config = dict(
    dataset='single English command words and digits, spoken by a formant synthesiser in many voices',
    mask_ratio=0.5,
    norm='layernorm',
    fused_qkv=True,
    bias='all',
    num_experts=8,
    positions='relative_bias',
    learning_rate=0.0057,
    epochs=19.7,
    lr_schedule='step',
    warmup_steps=360,
    adamw_weight_decay_other_params=0,
)
Rows from block 3 of a small masked spectrogram model, named by matrix and row number. Rows with one number within an expert belong to one neuron, the router's apart. Each number is 500 + 40 x the weight over its row's rms, rounded and kept within 0 to 999. All counts start at 0. Numbers have three digits each. After the name is the row's rms in percent of the matrix's.
Before each expert's rows are labels from the 100 clips, of 14976, where the router gives the expert most weight on average: "peak on" is the class under the peak; "responds to" is what is common among them. Only what is clearly more common there than usual is listed. The data: single English command words and digits, spoken by a formant synthesiser in many voices.
# router: router (model.blocks.3.mlp.router.weight, 8x384, trained with AdamW), inputs 64-127
# up: expert up (model.blocks.3.mlp.up, 8x96x384), inputs 64-127
# down: expert down (model.blocks.3.mlp.down, 8x384x96, transposed), outputs 64-127

# expert 4
peak on: /p/
responds to: /t/; /s/; mains hum; /p/
router.4 099:453570434465514567525518476524404496476502485461535538497537439457428475482538501527534447530408458430490552489471501483451429574500449520451592515517476432621495559504554503545511495502545393
up.0 093:469514451560468452466525519494503494508431568546450485503462486532518550479558571510547506444492555506496512486524504478393541518522499537532493509446463563528464524529541467528525453485501537
down.0 090:469477473441433526549420553493557496495522613516535526576408504498506486473427513511468473498543481503447528559520470534490468456448446489507500506515532454490473563492420486472439518574516529
up.1 090:552508550490446441496582449469471510489532467487504529488496480500457569444554442465519496456533488500602501497515430517528516570518496536559475530465506451466544561486503461458514424459495506
down.1 086:508517531487432453474489502596515534481448512471477495467456512487493540531561452503488537540471486509504500511495529497592543439479486492479472473587584481514524405536507519496541555490532533
up.2 087:519602498528517512474533515450529454453391557522445461484487395447487463478542510493451473422443561537546496488474551562477496501553551581473540482464465473535531514489421503519581559558435500
down.2 087:479391461609533491497501400538534441440538540557537568474497484452502548474476497440446569450476500455511480449546473503437519452536521583461419498439495476506573509507589483459494502486537516
up.3 088:505469529530553494532512476490494456441485446588458601491481572522520531494547466443466538473521467455499553504487476517492473511476497630535414475457514453500508470490515447508528489448507569
down.3 082:485564486506492508474444446463454464510600545537534486454540436498471527513473569573612521490460488534519531530478475438533510536511442532458534550570435460491505595503453535497532432530460454
up.4 097:490495491472526479550400478521550524512421504554531575488522441442563469498515546498444569494491458536540548443501568526537517576514474491511537532474526512499512489428503512505485539577501522
down.4 095:461471486442488516535514505455534495446567498461507528497528509520465496450503425520522556555481486500479527530495451483496540455490523470483468525489512510489534531494550529436411502474566455
up.5 092:485580521496518485487410483557473431494515491515507534448473493500489461513529479506450495487514481486543448460526548574472505458520506514483488483515521498527571546460513422509513435517443483
down.5 089:526414418521498486538557512507481511488502410500530531525534450491447497606512603560491562551520431543474503498437492581490537430443411458512477509487454503475437416464560487358546573463455562
up.6 095:473565510522475476568494465515511538473503519450531493471532582519528521461475443479431524554487489500525567476535459519512472523475477515503476484425476496450520470468571475544479558469465453
down.6 097:581495483517562412518534530469512448501461492542550505508476510505446509551480557528462533493492466518548468493448493561549494507492465476521529555471550470512467535503492552474479482496535601
up.7 100:444584536511524459461532465433482448543517556485481511507418458493504471478504471519562412454526535447509542471554526508539532583503502514499503458517473563492489502490577377484439429504481484
down.7 098:504487518534524551507446537506525496473522490564497604475458546520581561509512532449464556481551498487515469510478486567489468524463479522500410463563521482520435469544515498549407568522508541
up.8 096:448507473604551519499492509491528445514589538428455547510540598492496408457448525477556447434496518560452493446450478452551510525534491489450528492557476529510462475429500502488515519423522469
down.8 100:567529503442540531506449482435544501460527538518424547497514524478501492481509533511489463518511505441557529564522448486486457535542491557469482457465456515594468526514559463571451491485515499
up.9 102:527457474578486492529463497499426491444496491445477494550559547492466474450543401443496489502542538439498513503517515526460433598470552531445513494507495444521495547586545489542487507409488460
down.9 101:519498580375517513504492440472506465556543534617560421509503492527537478494496511583491514483547459554555494507463498451576591456501434483540507471480505464363493385470493489483478499554503503
up.10 131:474406513497562480484501445501449487485534435499478553514514486498476533500544514457555494557536499532524523420452522483546534481530482495519568478529512517496471503520462497521531464424476544
down.10 123:570491467493511505485506494453442518506499441550483459518431542528504584527581571466530517559534490589520466413545512443578497480499474551532481485448529513493507475463492547500511496521490526
up.11 095:520401437465497493505538532500502513593545574511532507472412528502478493453575474479519503509479456462509481536505452556539499473536508552554487534471524485518498418470507466470498499504507473
down.11 089:451493458536433499474517467521559490555470471527528500498555477526492462523518473479532513542428461479411502455545472493552522476532468458457496468466510483501504455531483480481419490491528484
up.12 099:477615506491424509514546498516434571499527523482528431489538520520532464489530481525468456487526498511517466493504450556510442461514478493488539519462454497522551473502555495507517467383479518
down.12 096:460507526484585459459483496506509447451503485474493554554479497485402503591493572451488531449543499472438470451486537489509538619495551491474487474497482424548495538440498467563430497523475482
up.13 100:540561581533485514433482501504566472467484415462525478496482621527546464473523516497507466534508482477487482534485490478521442484533523527485517493485513495468431453499491335560500524488507482
down.13 105:500554561538421521423524492450493505492494504439549498571529463501517440476486492498521545473463447504513445482500552471485523481415541602561514496476513504514520444448427418498463509459482578
up.14 097:442605465461464480489430472515504498484535499474490477497478511542475507478428430516487436499540481519454486455582506523510414510492527538428512542484565505515478530432451536568492478526506474
down.14 101:514511525457541537494411557423471486473470421507553550529513474498437456479440460496493496523531495531549453501510528457476439554530488510517490503490457492396485481508551486508481545451518488
up.15 110:488511517551512484545551491483463466504532488564508564503541473504518503481478565503452472474509568525472516455533475572501457463452536474476479492541473506529541478550605452452540508538510540
down.15 120:537512451499508473543518511535529514558439398568504540446477507469515506515502512524516497493520563488523458487535578508454528532507483511517495596512464501552484518534519549475548541566502522
up.16 089:549547490579531474493563470481523553442479470463510458487532547535524488453511441479486513519498551492481527476508543522521460546505479478539479505475526508491545495503608556470519548483501573
down.16 085:430543523538463534512472548516465472489498582439560484445509544500492514511479495514514504439453508561530404527567537543532517488554521509444495503565498496504433515577468465518503481462526430
up.17 115:528470493531571490541466526443495481490531438540465448551573471527512460515515426477424556585499460490502478475608414546516517428480503471448479502509555510501442483465491527503506411455554518
down.17 116:460474543561421463441434536511495593522460533424456430557511507521466502509582408470412530572505481560445482486489479488454535542447476517492502476502492494489492527584464488473543409428526500
up.18 108:418485461505439482451541474440466509510493484424505513510556489565468442494500443500535473442507483488492541580527531537515506472521478508515510468512517457499491481492524409533485540454496477
down.18 106:529497556504483512457506450471515494497500522446533478527524426490539517501537544465546494498499471454454527545453528469526488510519519566566533511487483521532545469460476484537489613452543498
up.19 096:533416475533455427451513490550555526513462514451497472534528512517492472550511511534587561475509402527515444556541526489450461469432506544552480499487518555568506430519468479497472495545519571
down.19 098:522527537497444463470518517472531556503411441470524526522527506453495382482455401506482485511513488420516481495527555486540582498513581521459459473459483461525577466539516568482525466435562545
up.20 101:507481468460462479477501400432530514576504498491496417505558555516504438525420474467530539443499479443511499468529469463533530501521506548469548537498445505531530429504547501447481514449465489
down.20 098:434538477498518500513593499485460507459596626471442579553462494430499469545483482517450445444509529481507524554531507478430505526513460538507503456559474578492533517467460538507485461529480484
up.21 105:535456534554518487505559565487478460481554505438488529498589605476429459464447547461541553570498598519526496430497498516450484567524501514416530483490516480493464486469565567512527494503509379
down.21 114:478416468554508504535498504507413417508503429431537503467575512537538501556507492556496513439514496530448488500466520529504532539504537480442546523498498545524409477535542497479442539447506574
up.22 102:400522453499466467537586456525524501468434587497481558514476533498520429478446483505560450461512490489536531551543481557500497512528471444472519508455493550518449563432480482459538427483485423
down.22 098:534552545422529530456485440516551548455498458437466507493498573476515522550512476468506501445508568523583513515471464496482479453553543517442499467532495497418538493538524489460540516557459488
up.23 109:488566486492472528593436541478516431500484537465501479501456465430469517422544463505457513469554480466523488477512541514488459536453542552485540501474505538514496495517463459551489514581501491
down.23 097:511497430501571474436510499543486584535531531523534504448459512508524486530416480461526577474424495544503497503501458451465514437533461426538453471549481490410523490533539492405515584514514493
up.24 100:504435519489490523486450489453460576502504475446519481525485470508420526405510539414561463557508509517518488391465520473545533464501449499551562514473481495541459523486527502566510530485542472
down.24 124:512520544502476516442486505529604554513476518538484560481513505539519476536439459481475502377499549396511421543506487585456484482471513523526487522525495518422481502513487432468507459502456553
up.25 100:515506496511454483544549474507446444473468520518469557510458539401505496425513473453538453502506447492456428494501476571460521495563499447461479511419490447538458462479482501468542468563414523
down.25 094:471449527468467495517521451487482546516488497473493545465541476575500556541453496524422467465429439543446577456550514429451503451504447530435569485564539532528481485552500496494526459506505463
up.26 098:509487483529525512556486464483536426513480524547455453508531529486466504563506484454532467466495506452480481469513480594544487470465528472512471508505456468496486487542482457488481509525481445
down.26 098:496498467518543504494523487525513537443513443487439467547435471569471426560539487484464456577484412419546429463551513496477449501504513531543481581419531495560577465448501562559500535501492493
up.27 095:457501497528517496489498475574497431513451400489543497505486506526553490515477486580542496498520533504498523427554509491585543491538472480466515411489542570520456521524496483499494475392479465
down.27 096:596485502496552550514536467464437597581479527599476502495484542475537442521548558476488487484494481508489500490561537470443472492512536510439462481468492494445590473472498506516533471557479526
up.28 091:534407519443486504480512503524565554497451559585461417507486562430601525499530450461462586552497538497530505532570514527431479486490525482491480515447513479486513442462535523462481523447478532
down.28 092:452476524578487489430467532507586480442493529490501478521509394565609545547474441495473438518540534510457442563457561534490502488495477542433512571524514525515516583523490472475561443502545573
up.29 109:462647512513501494584513551539480403458460582445462512427495455431474430512411441506511477389466549450548544517549515534395448575576525460427504553504463549526524493512575486541466529532564429
down.29 107:496425502507470533482450532478535465481511438586523492499499559528560535584550557447471507551496488544454461550543470480568498502454532464451501472527611486462477490444479512544524475445423563
up.30 103:436617461541512466464470505466531483528535540445553535546493461466504427578549474488450465492490515465488468500537501550441539525495550534458477427540450456462542535512516429477471474528478451
down.30 101:538426484490490486481495488464554522551535441575452488514512487570514476477469553427464493540497574468450423489523502454538511465459550479535462492483537571467508435488509529468515547468498542

# expert 0
peak on: /ɑ/
responds to: /l/; /oʊ/; /f/; /ɑ/
router.0 097:446454524535516477437505520501541525558485515492426502473567499444538535579517491512486507499508435524455472530493483534464483467461571525510504517481452482528503548538476411468521444498525529
up.0 095:492479441495462533512542524537473512461513505537535517501487485510416480431468581521530492523463512524452491513486493407543503508464464508444504460487439493470487502443525566504526572380432455
down.0 089:464543477485459531570540535518500440553451512514612550503505412452532475488512550557603503476448474527479477492561478450482535441477472489564535538546426513559446430537465467455488433454532448
up.1 095:534541520469525513492436503503569517568461441547512475422434481441524464533486564492451479444526478480515590537490434453560501468493535470455484473467501471494447462415524536530458552552524497
down.1 089:480501473516492427433500531541481503503540470460510514493579495481497531570546451495479448491549532528489534533551542531494497485533614510457485539438503532525522481519562513407528456529552460
up.2 107:468466414541578513568547478516476431506476628474534520529473497558470550511428524503514554445490413591526457469544511554505530475531530498498495461470525510519484501435459490431532512436471555
down.2 105:549522498465530455517595455510518519478496548487458485512556543511593506512515434535500478546465522443422466506505475504438522491500503471596501513520480509428539519493513516494510475541518455
up.3 082:479547405575506509361466512575493458538488501549497492487478470402517501478553455502437455459494472497521470523516532612514530478448552505512480491568487477523480488494494480502423489503462549
down.3 080:484486559459471453489538524495543465441533433523475487522476516564504449559566533495494504519575564516486531476489563549573518519541553620492555501501499512519467404493401396556470550455478557
up.4 097:571497468511492447525545491500538532586533505541520472527616511462584464417441459495493524467489565535485525476435481524480443578466517489526563462473494481525482519467452620521546442512526461
down.4 095:563476530503514518484508456496493406514505460460507541457475562484500497513529479497476534462531495561519488535482496509529454403500440603471517538526512505476504470509494479470509458561522532
up.5 102:480577482494581488478494472537485508469506517504506495511544485476477530491524491508542477530514412484521478492523567581464471483475555562500460547493555553560508510490500492475456481565514452
down.5 096:418494479563444528523446547588514524522479467436609416531440453474437445556480531464522497510474522498545498520475503464488497495558509504451500511466503488450450489483497499445548494514529544
up.6 099:545500440489453479531485474511546428500483496565494523455446513533530524431441469493543480440497470545554509472471473502482543531521521575517502562428500456370499510461484508495508510537496529
down.6 101:527456483461512491446523546546551507510491560577481468543460496497543554470562441468550498391505509501535463484529528567444532499499477514545499499484472525493452432464505472495470508438454442
up.7 110:516439555527497446490541474452461544545581522538469471504544458458524491478478511517520481529511499541474463454518522497457475535525450557543511460505480528428461530518468567523507445590459497
down.7 114:467465533448508515522526372472473524532472466458510500462432550537499607471504530489573581519456473502527517489432501507491520513489447520466514534515524528454470434529503493492473502520565499
up.8 098:474495526523454522487556503404410466540556459523454422501537509535445507449549463483492527474509461544524440462438542459524568519402482545529475479470497435481570530444501469572552420461511483
down.8 093:562562521473423506513474545469505496445517518486516459491455446447588412554516492456516483555518458418499562540528494534527488491556496514516512490529546499462494422500449490515432488500494496
up.9 118:510456565593494518501431542463526562446510476506532558536482480552580471458466570451452523438509543505507507417621459448518516536513458505513542451480503488462476474469539558495467501499521431
down.9 128:488457557511479505460538529512514522468472465493518490520526480515436489449524508486520517472513511597538471531506547458486463556521514561475501517481492499460544583484538548379456460514583471
up.10 099:477503456479498544470492510483511574520455499450548482539500501488582469446469489546502510507491500457527494542479466517510497529522485512528518451433462513585516505446501417470447556445500448
down.10 108:512490472471539491494478570380465551535537490510495494542448551536528440501465502536539567484527526534502437507516501495420587475516513487534468507464510504476507475500506535539562506551509529
up.11 092:517486558503523526592503483481462512482493528469555472543534412479514512503407491490550470515534486547512529511585467480553485475523499530469479519565503499449487567501483489543472488578496470
down.11 090:470542496508462523541413562562476501498477442469547521447572465479439472492525493514547426496474482570559531500542506431507501506466436506470502471560468454494507506495484456478500454473514440
up.12 086:447547542526520435484542500372466456511464549516461455480480542529395536470545523496584441494507580502444543579499500442509511463504486474504524452456503478466464507469497432519495554511526579
down.12 086:519495530419532490510452461510426566506520489469369522458479478502454490460529491498512476456498518513387494524474579544558491487590453530479481490477446553441520437497436504499503539479559549
up.13 092:588605474559532503451498485460565459479491501471506483521507530460495473436443473481444561500499540405462450492535449503457496554546476540522488541535539511504532527475557517415492490483465492
down.13 091:494484566575420471602488522488456477493414503538535461490475505506449504511434503553541571458501550549544520452438483513506502500501466509517543497465485545503529462534562437529518450512500545
up.14 100:540480423473498454500492551528584462499422575503482467552493588500498457432504449559493514513492526486505488537507534563435531518461587512464506522482505528468470541436537481454503534472515575
down.14 111:503526486509544528497455477448478523477506493474517493481496460538515509520507539551534598502530538511476528498555404456530505521501431525484533447549471524552466497573436568492560490521552417
up.15 099:548438430484489389465545449481493517534480485527534547472536386591507538455428474512476517555494474534457527470489484468457565559589450550509546472447512487517474525451530527464512523506530457
down.15 095:500587526551405530477507483517487484472583462570525522518489473556504389574480464427501519515514452516464492537602500520510460466493465500526484524468486515497444513489438505479560485502479511
up.16 090:504478534520478457464452450417484520458430530519432487516470616448516427462563466524477518592476502568473478478516514510453521507476474472475507548545489513510502560474443494537507440462508607
down.16 095:520387542490478501509558498560520499520519442535485524456498537471520504586540494510506488455559554509488547457499505509588460468478624453441512451493467524470535404487511562462527538510502498
up.17 082:506561431515524530512522480504485514510445487521486442479474416455478480468509472548522474561492523508566507490479528487468499493538532521534513533450516476499507534501491506484494508454527478
down.17 080:488421561520507482529505475548483530528534522526525526551529411470529446532454516517460479444561453497518547464512459503495553546406504493504522481458488468528538521470527482483500475531470521
up.18 100:470593469546464492515515508476482538548465510488426485455514515452524487430531498490425505454507511472553513485520522499497506542530553418466507460479454439528456550513464555445496471463485519
down.18 099:541462482523445433521459437545544484464535447546475531541575449508540415473459482495462451512495523483406522560499471455537502548498503509486516520459495494468422507511435461469532474536453546
up.19 109:457494524582503505454516515505490578499530546380463516515582502514527453490494471501520535473465452576537517466470523498482509489521513545440473496528530525529507470505475503515514494438555521
down.19 101:484498444475514575453492539496456511453479485446448438522517518538548574560464462506439534463520526496520492434486520481465525473422562449496497506488561518504521493520484594531529501572469498
up.20 091:516469504514525550549516499524482517465496439441477532455456495473539523489504511476522481578521568466501444501550517507472458517503522563474503510463524507426489479442486441521492446523481449
down.20 094:525494583548513476469527547450446499469531351485508477519493487505508500466513553443494491551495499493495520559506519443494516499520511482496544489527478493504488539384540509438444512407480512
up.21 099:496523509562542489549419487500578521500534481428538584505569544421418504508442466500532472498460546515516509468483485567567516519556451542461475548546493484473499473510468546396546501491530516
down.21 097:401577520482495505582506525501433492539506525557477368536448478487438402488533562522573528464536543523494489493505496482500486533587511491508502503490454527485525511487469530507515480484524557
up.22 107:442484428540536461532515512515452455451567481571563642469465458485477464523460531475481472519503537553512590562519474514463530518471510485491503493448476450487546527491482530479508504510475481
down.22 104:512494469496508458537532514499514412502494562518494468489522457547443539547468490568477463548545524494497575584516497505474481531555503467594539470477484485481491541471479494506503490521532467
up.23 090:431575475518497454514511489491529498452522491436472491501557548523449446418509389463474474491468482442468527520548472421563501532546449474459493530503469498514519467416449551444505464453453544
down.23 091:507529392501421476516495491506493522507515436520503534475424502524496493527479611530512466565491484491473542554492549472523538489516504471513473502522478553497523421554500488476541563563533469
up.24 094:473517445454470515539461467450482481493489447540584554523533427489451510499492480516532574448471517434469581450523486474429513486514517474504497494449478475549494501464501506491509501519519504
down.24 085:474507457470511517522510539565463561542501489448558487424432521420451470463555444564511513513480576451539538432459464481523567449528468559483480512451453547523572492505468546434467480432505498
up.25 112:528503427565583493519462482487454509457548433462565602533505581469444461475495526488503429590525586524532483514488482453507472521468432444424506424524532491529536508503533494548527482466424476
down.25 121:575527439566498512435549540559539423440436478527484566462507404493483548535513531523519441491466554471540440633471524524440422560476458559499508462496527530540471500434522469507506517542538478
up.26 147:473534558426523458543509468579506490494525503440525540509516511494440494495470534460501494534502523549528460506572538551475482554508498487545527530458502482508437493528541456518489507532558519
down.26 143:492510474460524484555520487532523502528485516452411476574485554500502479507543482442460521517532401521511489518532545453474477463448463483506478462456512463453531462655441543465515527581495526
up.27 106:474555477475499485552501471445560474510474476401444529486533399450510436493479466505469464446495464456531526474543522490506506544528531557522503538507486462455494531525571403515443487575488480
down.27 102:464520449522533550541530436443548473557513553472511547551468432471525588516487467510546505464531461460494525454499472471534550567490579523555545483467463427573461528534570437545416492440507403
up.28 093:497496488507514517530483509509526482469493520541506569543484492508443401599538481546552458463511570462456567515512557457443453566523496555518481463518527477536471563490503448518444465586456466
down.28 091:493473499496519456434458527532575575440466517436487482465474499486504422450455506510518485497469446519509434499500451506584515458485536481539490567525471487519567527412441491475498491474597552
up.29 085:507479503540549453554475561491505553528545504536547485498471430495513539438533509557564554450489423518480426476449518549468500487544557530537568447521520505511508572482491556458463500463425519
down.29 086:473595534562519487519463501587534461495477510497515498416412490559518473489521493525449494492489464488606535502498530481526550568468462546516529526439446563516447470478562468478536469487584531
up.30 108:511513501497437453468443499529488520468516467430493495418563499568520500430484501451493462420487477521549524536585470528501495534506475533514516495571509489505440541503557540550493502547557527
down.30 112:522549536491542486504502448528492473518500541477476519431516543484444577537509503408476503476522514513538578580490447473501491577564536444472445508548464468497495552478586562500491504555488477

# expert 7
peak on: silence
responds to: reverberation; /s/; /t/; /ɛ/
router.7 093:429540555543530487544502510450400475466523452499578473467462487608443511561555480468482476501491498564520540532494457472526473468490463462538444487487467520457495539487488521544471441460504455
up.0 109:460529490465475494519482551505475453496463579504463454509468544437486480494502392460506512523503432489542484506460526552393478518503507594480516565434448537604448482514467505514473493564545416
down.0 104:480542519595525404539498444583479505517531599420504576454560429481464510449512530430481557406455467493488607492539467498445501529497456478501539495511473488532469509518561516483468505515480486
up.1 093:542493523473546450469521495464530550520565524470502464504442488565524512424540532480503475472517485482507496485556526543493494558543524481476497505506464509499502512523500333445505458505515464
down.1 098:496447573543505462456474542603462538477480486440493553524538485435485493523496499516474532507523438504544481513490534466453520503547529481417471440551531527497503508458518488497518571476477528
up.2 095:479532505479481535465430466463488551508458531450502520511533487482555460498536506528468510621510464560541537490575518444516528502534457439464499527504562515475529469507465521555514517532516550
down.2 097:489479489591488521478496450514436452469493450487546517454519451503452525491504487534541499516538564461468524463461497456582476545531474529488432544454468501529461552451563500560534442483486441
up.3 084:535479445454433452430428469582480561473522514440466545465521544539528479500459475553444577450466436504504558490548525551499506520516587500517458517483473528568527515483571438435576442507472525
down.3 080:463543503469506448522463461529436513455523509523488450499507453469475448569564526506562490527527492550505491509468469504437527455506499543484477459498424465484537521444520530440497515440561522
up.4 112:565522526516467498495531516527520442511440399473488550493497583531469506421549554531506469489495503514497425563494505501485490447543498543516500509518514572438479591434470443487536431545505554
down.4 122:448433533475509530513502492542568468484526496439434610452536506477498540523505489521527528505495552481547561555499505554489531571568512504525461501544496474499471504585587536415426468508492500
up.5 096:485485425562515476502575509437490525442465457472472589551525506464484438500476467434454542555502505515536536451458502540413506530464576464482473533468525516480525539496519458499461510533477508
down.5 089:476495509483512516521514496520444429512546451467515477539509626467466539489511464542452562475518451484503501545505466500509470475497511501433484495474472539521482493598559554496512524443473493
up.6 104:467483504515474504488473499497528539409457494517505553558511581487490472461481484471474517480523456535487486503464476486548479519508457451520516445456541541495548510410432509528485430395503479
down.6 108:549516514430455548435499503439544512522526422545417484524416460502540501554505482511447493508496539437527487543442486546504500515459580491493464538447501501530525517470497466450546539528489503
up.7 109:548588464551495500457484596513486453556501453386506447498496523549489431523514489449445531463514498483449491447506567475455466543456527549450564521484534529529500464481550526545529470395451502
down.7 096:539486445496465558451487504492476553569418574521526492462498491467516561509456501544536501531507548593431459424456405475532478519505441458552458502474517547535509507465489498526514468561532447
up.8 104:553443508443524468486410489502500532544436479552530554488427547391477497477531389522439529518515485500514516549476485575530537554525469515536490476543481470487473548447437476496535467590506489
down.8 109:540493518478494558551389501434490445533492475482491556468522592443576453487528542522538434465489498500487554518493474514518485529503416577488485454531509558509508503461359494587532569555510550
up.9 106:443521486522486497504579493543459469409458368494523466507514509559476562521470454435487516433507396526468454524507490430508512475474527504519513500554489504407510442477480495504588484547497524
down.9 106:474523446543570581511538439549520458557479447576531485452516463480490515598547495530458530565485471505520563467467568522472549461486543458540556475450516444578496489496453516533483501519480408
up.10 105:469541504502558434530520525536428447520558569504419453493521480506441540454449516487472489375471509502563449506491452493483483506444501543512507541424487503476429427521580464526537530491445497
down.10 104:460566590483491547541552457411485480471533617516476470568510516522476492524464451475562512493492487443532453505472535558437475501463487537511482550472426511495473544567531482596476507456459477
up.11 086:451456487507542488458505458532546546491480551539492538578504496572507580402470508502433510525540499542525551490531556532488464508475461447489479538504523494512477498519435525451509488471477554
down.11 089:490438543481480580541544615458475504496449481553571483541434490507496542556550502493512507475459500516542509471515478444490502446539523475478576469503518490457519471526542483533473486473394481
up.12 114:491397536510551499564490507488546501470507451472463511504530541408533466458552466526481520475505505493543481519472514478529464508463473516445519459480578598554532458375492507499475482486457509
down.12 121:493489483511518540445491524470521547535499411469484428483496430497570439593556496495471472553520443460527481572443553479474571461553543546538500558486475562468615461546547480491445526470564485
up.13 092:520452513508480504564496490504431446483568410461514592478474467425505441450530468485499524572529473427478491470461455475428466534548465529518478460463532453450419461490509391454518484510571509
down.13 092:487431495531535489514516503513456491499518535505488468530426602440451509377489533541528536488466526574502494454510461512433564444510489559459534469483505463539508486511563582558485457467418477
up.14 117:476571440472468547533397466509492564503528609469501526476462493512496507499453499421452488460457415473495462474591474462484500452483434540525481498526518496488534527452511478522482587527508593
down.14 108:473465462411514552514530431483470559530498490484476489504516463488517523542503450426513513536471535526492469483531516444457517503497522440531508498542462443508552467533488486479529538527457488
up.15 137:510437512544418566469447491489533486522465504443461513456553526509563493475557481479505446492488479487515410517533437503473505598466466535496509519555519520529476549520577421522486529524502531
down.15 143:510495513394476497451467507464555484488518515474472587490501514474572470481490475493508509508537516562538445533499516520491470483508475557451473500533518519515555473584472516480511496560544627
up.16 097:474521467512583532557446483518529515460516434487535581492469465440437468500493484463512501435496495475409489456463489473406521520504490504475530538433526483560475480470513506471462496507473513
down.16 096:530442554558441441480484493504540513481405493440475485452510529483531475556589511451397460392560522450415537594457522532549501497551523488474558576561494547510477460456442468501605496492559520
up.17 103:425534518466562526548471488580477515461466553512476487459472452429422522439495490492546476494515469534502557495480519459555515534470482492521478548454445518477489539515496547485504466498506549
down.17 106:549527501543465446456529485505523493463540524512548493538464454538545484536523436502477530489495551536402428462499539480529523481499548490539484511497526536521486525476451535524547461538506458
up.18 092:466491461567484534449488435466535529464461505530533513441454428544509518532489487539475396502473487482479473507489508512386532482438487522492499583502446486557531486483532509522500520463489495
down.18 094:403485513556500525510518470474450436517574431489471488483554572530464538454490520558530553498474450542520533481443517421450626586523462509586546497415508506544517508482475482544448473577526441
up.19 081:501436465532547465572520449474497480460472518529530476537462481421507445541487461523518549525498534484539510438540507467533542462536506525433477492478549517503531508587525513529498501511444464
down.19 091:507544460486383568461479530452443462444496488529529513535491504528481444477558501478431524485452512540567569502499464568509511499549512565545511430502472567554545541533524512561604506445520555
up.20 100:455494522480552443569537527473527479479560573523476496510477476481480495471490514469469410439534477435560574541531469493486511552425543521490515466475465480519438395492509458500441523462489528
down.20 095:474455531417479516482495442484492502511575509524494473492501561481509576521453422483553465482507501466530547539471490496485524595539516503493462457521502484535492550518622534561540523468478379
up.21 090:517584467490474568501510514507447530551497457526531470477530457540490546476488432468420555562541452478593512503475466524515492594443455473463493486578500497514444556464498555526532415548495522
down.21 089:501504491545526485563497451473506477484519532364417508508493548445573521527575457513457468523454533478571481441502528437527492506476573486521540490529475545577459578512451512491537426521424481
up.22 104:498373498503421510553546488523510435503439491574514534485484533461487510528501461505467483486517547440508494456475519481526555510461521591428498522525502439440493496511563511529465468498493412
down.22 099:452552516482487423537399503539508540538547521459452409498518453495458485484514532502539432481497520531496505492508432591477480513545471465446472456484424490541489557417541492461454497409471491
up.23 109:508487484495467522604510510488503528492410456529551444529475556456530437499503542434514501526508501523563521455573457532528502535465505439519480499441528517515525502466543421485445499498481577
down.23 117:479454497505515491565555501490462482489461495504503497492539464528503463480474538465470503455476477482478465492451559522536437488456512504443443467530486535498540532451457524534468537529482472
up.24 097:519429462539491519493495470511482510532524552540476544560481573373370469485527547501467531517509480545471512562532475481510535501469480535443521472462472480587491526492463461536480491472474491
down.24 092:484579409501513551487459549528497493429511475517448431477551520524445456489542630453534505515502494504511424504543561521512494499422437493419536522420490452449540484446474473426527462461517502
up.25 105:491461464520502544529475595540549459501434503478535477554658530564495492560492493522429555487494521454496540502494530491469463461437518528478499508469488496418524511494494522541473463415419569
down.25 094:472526538550529491506505462447477477583553542567532461559476477479513452496518460493512491535527501531470484507485450458526485561462452477569460480493501511517467532435520475551487485512505466
up.26 092:525589461531505483494508436479541461507496449499428472414442463488537468500504446522479444548479522488532440491415551552540519493504518501504529540483519525511552515485461467470521512563474485
down.26 092:461457558527487489538539500537496339423478514457511466477500502516468499540546474488548478504496501483520551474516532405568502474561509503558521499505500558529483557489511407470540443571531417
up.27 089:465497520560578525497545527511492432477453454517514517514563544513454459442509498503502473415501465506519507539423385518485474475494496477482462507508475525451531529399547466538570507449430425
down.27 091:431503453493506470459496514520566519421476465441529474528456440504577457496527477448579575456460561446541531423492521519458519499531486528466501497458462550450482416538461437449479528528548393
up.28 071:510519543530515506500466529480576494464496489478464429459447530453458509486455493493509481470559427523488496446600533495488453479497507497512518492545527522605500521418494525497522497525449464
down.28 084:544492433528439556543495469550464482487483504508474490537544540448517468556450508463473510496492507491478532556502501556484403427568477546535537526484471572530448516510404521442435505485526501
up.29 095:475580487499490517428538428481524475444478568514491484543519514430534436416478569521524521513496528485465486523429471468529491521504521437529551462456532507548494565387498401455565499522499498
down.29 105:493575525594474479499525467409550481550510461415578496504561497465494470535427519531535543462523480451490515554487453454560461520463518474531547408456473507459475444520479462567473538459530468
up.30 084:555484576530515511456550537513506501447426400533503549515457438499496476480458488543481539469487511505518567494462538485511528452508473543477508500449496543521480532460471532601499582573510507
down.30 081:565504455550518502383521470559491486570509512470451464539494455502455463555447625513521493524487495490492480476456488555481539540484419503477520531505512488462482469442553541511505496544506458